Rows from block 10, named by matrix and row number. Each number is 200 + 20 x the weight over its row's rms, rounded and kept within 0 to 999. All counts start at 0. After the name is the row's rms in percent of the matrix's.
# short0: shortcut pointwise conv (model.decb.1.0.short.0.weight, 128x256x1x1), inputs 156-207
short0.24,117,200,185,200,200,201,157,193,200,227,181,161,209,201,200,192,219,231,200,200,205,226,200,139,200,236,175,200,200,192,279,209,204,172,230,158,181,202,200,210,200,200,177,242,202,192,220,226,219,156,196,245,200
short0.25,113,206,170,216,200,200,204,197,200,200,214,200,200,188,185,206,200,200,199,222,240,260,189,200,162,150,211,217,183,213,240,182,200,225,303,143,246,200,210,199,228,228,212,207,200,219,200,218,201,185,200,156,203
short0.26,115,171,217,173,221,200,194,207,200,200,213,171,194,200,192,161,174,225,215,200,149,200,235,200,233,236,202,298,200,160,201,177,154,207,164,251,200,189,214,209,200,231,168,211,239,205,200,200,200,165,139,221,180
short0.27,086,182,197,200,170,227,200,242,200,213,200,209,229,179,200,191,208,205,240,160,200,227,200,200,198,186,178,247,205,180,209,204,243,198,153,200,247,150,177,181,173,186,141,200,180,246,227,200,223,228,200,202,168
short0.28,104,200,240,161,200,178,222,246,179,217,200,175,221,163,189,232,189,209,246,186,200,176,200,226,165,175,190,261,219,200,178,174,200,258,171,200,196,200,188,210,134,176,176,235,213,204,177,305,200,239,204,228,179
short0.29,101,215,225,166,199,200,200,171,201,158,200,217,168,203,266,200,228,212,176,166,187,130,212,209,198,237,166,202,221,213,155,199,182,197,200,200,200,200,199,200,198,200,174,200,185,160,173,219,188,182,170,171,180
short0.30,074,200,200,211,258,248,200,200,196,200,200,215,219,229,149,222,216,165,202,200,200,200,196,223,180,200,200,176,224,200,210,200,229,207,184,192,224,241,200,200,211,232,275,218,187,200,249,200,214,232,200,151,200
short0.31,100,188,212,248,213,200,221,200,200,200,245,200,164,230,200,178,193,178,209,200,201,212,245,225,240,199,200,168,190,131,200,170,168,164,215,200,212,224,239,210,193,225,202,200,200,200,200,226,201,211,222,179,194
short0.32,106,200,237,200,200,205,200,210,247,230,200,200,198,215,200,215,242,185,200,175,231,200,187,249,242,171,243,224,216,196,229,138,199,237,161,203,148,227,183,143,160,185,201,222,180,200,234,233,200,175,200,200,208
short0.33,119,178,200,161,200,180,170,267,230,230,164,189,216,201,234,154,197,199,203,161,138,200,218,205,227,210,136,191,200,200,205,210,165,219,221,204,190,149,215,200,200,200,180,217,200,212,176,149,204,216,193,164,200
short0.34,112,203,215,240,168,179,219,199,219,181,200,222,200,204,210,200,200,191,219,197,231,200,200,232,257,226,219,259,218,203,238,200,188,172,200,167,211,175,189,221,181,231,189,171,200,247,211,197,193,215,265,168,166
short0.35,092,182,170,196,234,196,219,169,177,194,200,177,220,148,158,212,211,215,159,200,200,265,181,200,147,180,193,200,201,200,227,196,203,195,233,250,185,187,200,206,223,197,200,200,201,203,195,182,200,225,271,222,199
short0.36,100,200,200,212,226,197,230,271,196,224,193,244,200,201,260,223,200,200,232,275,235,196,186,250,192,187,223,200,200,262,214,166,200,200,187,200,219,200,200,163,191,168,200,167,200,194,200,226,168,220,200,245,212
short0.37,083,200,200,189,175,235,237,232,229,246,241,187,200,192,187,200,200,200,214,125,200,229,200,225,166,201,164,227,242,206,213,183,198,200,200,217,232,215,175,200,223,200,162,203,166,236,210,236,241,162,173,227,182
short0.38,114,221,212,202,152,202,231,222,219,203,234,255,227,227,165,261,224,214,213,219,205,146,200,200,240,294,191,200,200,141,199,200,220,151,205,200,200,202,198,237,185,200,200,204,224,165,200,200,244,198,190,223,209
short0.39,095,171,216,218,226,211,219,209,190,200,175,200,216,200,210,200,200,200,234,200,240,200,200,200,200,225,206,200,221,165,173,203,170,234,156,200,214,208,200,220,188,200,185,197,229,200,168,200,210,193,154,200,188
short0.40,104,197,223,212,207,211,179,214,180,201,247,232,188,183,212,170,150,249,229,167,200,187,200,151,204,216,157,195,172,200,200,202,162,200,170,236,221,225,200,205,200,153,195,225,200,202,171,189,176,200,221,247,213
short0.41,094,226,173,156,232,216,196,200,186,240,201,178,164,235,176,201,157,204,190,169,234,192,239,218,174,218,200,207,210,163,189,197,200,200,230,200,200,200,200,208,181,162,209,208,185,195,184,200,200,200,200,200,194
short0.42,113,200,229,178,178,168,208,266,171,200,200,200,265,223,214,203,178,207,200,203,215,221,182,230,224,243,216,257,213,169,186,182,225,200,200,180,240,201,182,200,157,203,168,200,200,181,200,210,243,200,217,200,190
short0.43,102,200,190,214,266,200,172,257,256,241,200,180,200,252,204,233,200,200,177,166,200,186,213,240,193,202,179,226,207,223,235,195,200,231,198,200,202,278,200,223,226,216,200,200,200,199,200,215,220,227,155,171,191
short0.44,110,227,205,227,227,189,200,186,221,193,248,199,199,168,200,216,164,187,200,246,169,191,200,258,158,127,167,159,200,200,231,181,203,200,176,193,193,200,217,207,224,200,200,222,157,177,220,232,200,177,241,131,214
short0.45,081,223,173,203,217,150,200,239,200,200,200,226,177,245,205,246,200,190,198,200,195,200,199,200,200,211,241,200,187,224,203,184,200,246,206,161,216,200,164,181,200,224,254,172,200,227,176,173,136,200,139,154,238
short0.46,084,229,195,210,199,203,200,192,200,246,200,164,243,168,240,206,197,196,200,200,165,222,157,176,243,162,200,235,200,177,239,258,247,200,200,175,189,200,180,176,200,183,173,209,200,262,209,188,200,255,225,222,200
short0.47,098,182,196,208,183,200,173,198,200,221,172,181,200,211,196,170,177,200,184,173,200,218,209,179,192,238,189,200,201,177,187,180,200,162,200,200,205,221,192,200,208,176,181,245,200,214,237,200,159,232,222,204,200
short0.48,103,215,179,200,195,200,200,168,217,184,238,185,161,228,192,174,163,229,200,135,158,189,166,165,186,215,182,206,217,220,200,187,190,176,190,255,223,212,249,223,223,185,183,234,209,200,200,187,174,161,200,200,207
short0.49,092,200,200,246,233,194,211,275,257,200,222,200,209,207,180,273,200,174,178,200,148,198,144,210,219,178,218,182,193,243,238,200,203,255,200,175,220,200,208,233,213,204,222,184,210,257,200,227,215,200,207,200,198
short0.50,112,169,199,193,206,200,217,200,200,159,186,188,200,225,235,221,230,200,198,174,242,191,185,257,178,246,200,212,180,200,224,151,200,170,152,199,185,159,181,198,206,181,204,166,186,200,209,233,199,238,184,271,200
short0.51,112,240,170,233,203,210,241,206,217,211,200,162,219,200,194,200,153,205,200,224,185,247,196,200,196,200,198,205,207,200,272,190,215,214,182,195,188,214,242,200,219,182,224,197,199,232,204,219,170,159,200,261,187
short0.52,103,223,237,151,182,187,165,194,182,185,179,221,160,200,211,157,200,255,172,209,233,208,212,152,208,195,171,205,200,181,226,181,181,200,178,202,192,200,154,200,178,180,200,200,213,211,179,225,215,211,214,227,207
short0.53,098,200,222,200,200,180,150,158,185,188,220,200,206,200,199,178,198,177,200,217,200,195,217,200,183,196,239,200,200,261,266,197,192,182,209,206,200,165,200,210,183,213,172,200,271,200,180,222,192,176,245,207,215
short0.54,103,242,213,155,191,215,228,230,183,200,181,159,235,200,218,200,213,209,204,200,200,218,178,231,225,204,154,204,200,143,220,185,218,212,160,221,192,157,182,203,185,200,200,233,200,222,182,178,222,245,191,229,185
short0.55,104,188,177,220,210,159,241,235,200,220,220,139,217,200,251,233,193,200,242,206,182,215,200,240,265,224,200,233,151,227,216,234,143,207,156,206,155,230,218,200,195,229,162,200,222,240,233,184,190,205,207,236,230
short0.56,098,202,178,249,200,213,213,218,262,238,239,260,177,223,199,206,182,178,200,187,161,174,172,200,229,168,200,214,265,217,205,174,200,206,200,169,200,195,200,222,252,235,206,173,213,243,240,200,192,233,223,186,161
short0.57,084,204,205,190,214,217,200,200,174,201,200,165,217,218,200,113,170,206,200,159,190,200,200,200,212,200,233,165,205,181,221,193,200,200,200,200,200,235,231,218,230,200,200,196,199,239,182,213,226,223,174,227,200
short0.58,097,200,220,164,200,220,188,155,200,178,197,163,179,214,200,215,163,201,204,200,250,200,200,200,200,186,200,184,187,200,203,171,205,252,213,209,180,200,161,164,162,208,200,261,200,200,200,251,251,186,237,247,220
short0.59,106,216,183,232,170,220,192,152,224,213,234,124,169,200,200,200,197,231,241,204,215,182,208,173,202,234,232,233,200,188,199,210,192,200,192,200,174,208,198,200,205,212,235,236,190,200,205,245,188,189,170,199,200
short0.60,111,200,200,200,220,200,136,224,213,187,172,92,198,234,198,200,217,197,206,167,224,201,207,200,204,155,207,199,203,155,200,171,234,241,176,209,164,200,200,217,171,201,220,200,199,208,224,265,200,200,187,237,220
short0.61,113,200,200,170,188,200,157,154,168,198,183,200,216,200,189,184,173,200,211,211,187,269,200,210,200,166,267,206,187,147,200,206,200,200,140,200,219,210,200,202,171,220,222,200,162,228,210,232,199,200,224,200,200
short0.62,102,260,220,218,187,200,225,177,200,200,207,204,243,200,236,196,235,198,191,188,204,210,193,240,190,200,200,235,235,221,175,227,235,166,212,223,199,188,165,165,192,226,156,200,232,259,262,212,184,215,201,237,210
short0.63,087,196,200,133,197,181,205,164,223,184,198,227,213,225,200,218,207,200,231,164,201,200,244,205,222,169,236,217,200,144,182,200,203,200,200,192,200,221,200,224,183,200,221,184,229,206,195,222,186,200,146,179,226
short0.64,099,191,212,207,188,200,212,198,234,200,221,177,204,218,278,204,200,178,172,227,215,200,177,200,240,171,186,177,192,213,195,195,246,226,169,162,200,200,200,188,214,200,172,203,185,265,200,244,223,186,204,211,203
short0.65,115,158,201,194,200,200,169,176,199,184,220,121,237,245,200,217,189,220,200,129,168,258,170,181,255,203,200,276,207,182,210,207,200,256,216,206,198,239,200,206,238,188,192,223,218,227,217,185,188,231,214,243,168
short0.66,097,178,206,200,229,153,194,223,155,204,200,133,226,200,201,208,208,201,199,278,162,235,192,230,148,181,197,172,200,206,200,200,227,232,155,223,200,187,200,194,223,203,153,200,200,203,142,209,181,193,230,223,177
short0.67,103,200,184,253,198,220,214,179,179,200,217,159,200,209,224,200,191,189,200,247,200,266,202,217,247,219,169,204,212,200,216,195,222,221,157,154,192,200,200,185,230,214,223,194,179,200,176,199,232,190,198,195,209
short0.68,091,267,177,200,201,200,194,200,158,200,200,203,241,200,161,240,198,191,234,248,200,253,200,219,200,145,223,195,200,186,269,194,225,200,178,181,240,200,151,222,191,200,253,139,199,207,196,235,208,226,227,167,183
short0.69,100,200,200,200,265,215,150,233,200,257,246,200,172,228,211,200,157,231,233,206,214,184,231,216,176,209,209,200,225,213,216,200,173,231,200,172,208,220,227,229,229,215,200,200,220,215,139,226,200,200,217,200,212
short0.70,108,200,197,234,207,180,200,200,243,199,188,264,255,214,204,219,215,200,213,213,247,225,195,232,199,214,200,180,212,192,203,200,200,223,233,200,213,211,166,224,163,200,260,195,185,233,184,232,268,190,155,187,240
short0.71,070,233,173,236,217,257,193,200,218,222,228,183,187,227,195,171,215,192,200,200,207,239,163,213,200,195,200,200,213,200,207,200,200,200,200,186,182,234,200,229,204,153,200,205,183,207,200,277,200,202,193,200,205
short0.72,098,241,195,200,196,143,200,216,230,217,200,215,189,184,173,200,175,223,159,182,197,193,174,200,217,222,187,220,200,194,218,200,200,209,219,190,113,195,200,200,161,200,232,180,215,200,200,216,247,166,178,200,200
short0.73,098,245,200,200,187,204,200,174,174,235,218,156,164,215,202,182,179,182,216,227,200,223,245,209,184,200,180,200,173,185,218,199,137,200,200,237,196,200,219,243,196,196,233,206,230,187,233,252,224,190,177,200,208
short0.74,087,204,200,204,224,200,200,200,168,178,203,167,200,185,200,217,232,193,200,200,160,244,184,178,195,226,212,215,200,200,206,243,183,166,200,231,198,230,200,216,207,189,212,162,195,215,208,177,164,210,187,197,200
short0.75,108,233,225,220,250,167,187,225,200,200,200,200,219,200,210,238,200,175,164,200,200,177,161,214,204,223,200,178,200,212,200,112,200,222,177,214,184,173,199,130,173,188,230,208,200,193,210,218,195,206,165,247,224
short0.76,116,235,236,200,197,186,237,200,210,254,223,204,266,229,208,232,238,247,222,200,200,161,211,200,200,208,222,244,181,214,226,222,168,225,156,200,200,200,161,251,192,200,176,255,223,233,243,210,184,223,151,214,195
short0.77,092,165,188,147,217,223,207,200,167,150,200,200,235,200,189,160,200,200,237,200,219,193,244,188,156,201,200,221,222,281,202,167,204,200,199,184,197,234,192,218,200,181,191,168,179,204,153,200,200,227,201,220,183
short0.78,102,200,235,200,200,234,178,208,220,232,189,178,166,221,245,169,189,200,217,184,230,175,216,180,210,212,168,200,242,177,195,170,200,200,225,152,223,194,212,218,198,222,184,236,215,201,213,194,186,201,173,188,206
short0.79,100,200,242,157,156,200,234,155,238,210,200,218,210,216,207,168,227,200,200,217,151,200,210,180,221,249,240,287,218,200,187,253,200,197,182,168,182,231,200,248,200,238,174,221,199,254,223,171,200,180,186,200,156
short0.80,100,235,179,159,200,236,241,200,233,200,222,179,193,241,242,194,217,200,200,176,202,207,218,207,157,182,200,200,220,218,200,211,227,200,200,200,216,178,241,204,200,159,234,218,200,225,222,188,199,196,128,200,194
short0.81,093,161,213,165,213,235,180,215,164,200,199,170,151,200,169,200,206,200,196,170,179,178,227,155,200,239,173,200,200,216,226,200,244,225,239,187,208,239,200,227,217,188,144,233,200,200,194,207,173,200,184,241,229
short0.82,107,245,171,137,238,212,269,198,218,228,176,190,198,219,177,241,198,170,194,188,200,139,189,262,236,192,193,200,222,200,206,176,190,200,167,219,243,223,228,200,217,200,216,181,228,244,210,177,200,199,221,231,214
short0.83,103,202,134,188,219,200,194,240,240,253,214,201,238,196,231,200,203,233,200,200,236,215,172,217,200,237,190,192,219,200,220,162,200,200,208,194,200,182,217,185,227,162,209,207,136,200,200,200,172,231,200,200,220
short0.84,090,196,189,179,242,200,197,270,267,200,229,227,197,200,197,146,200,183,209,162,200,173,241,173,200,253,245,235,200,200,202,176,200,200,211,222,240,200,200,200,216,248,200,186,215,190,198,241,200,206,177,200,166
short0.85,092,253,186,188,185,200,200,142,191,227,176,140,211,200,187,200,190,200,214,158,200,200,224,212,150,168,197,177,168,149,200,149,218,194,187,173,225,200,209,200,198,185,263,219,198,220,165,197,139,160,228,192,209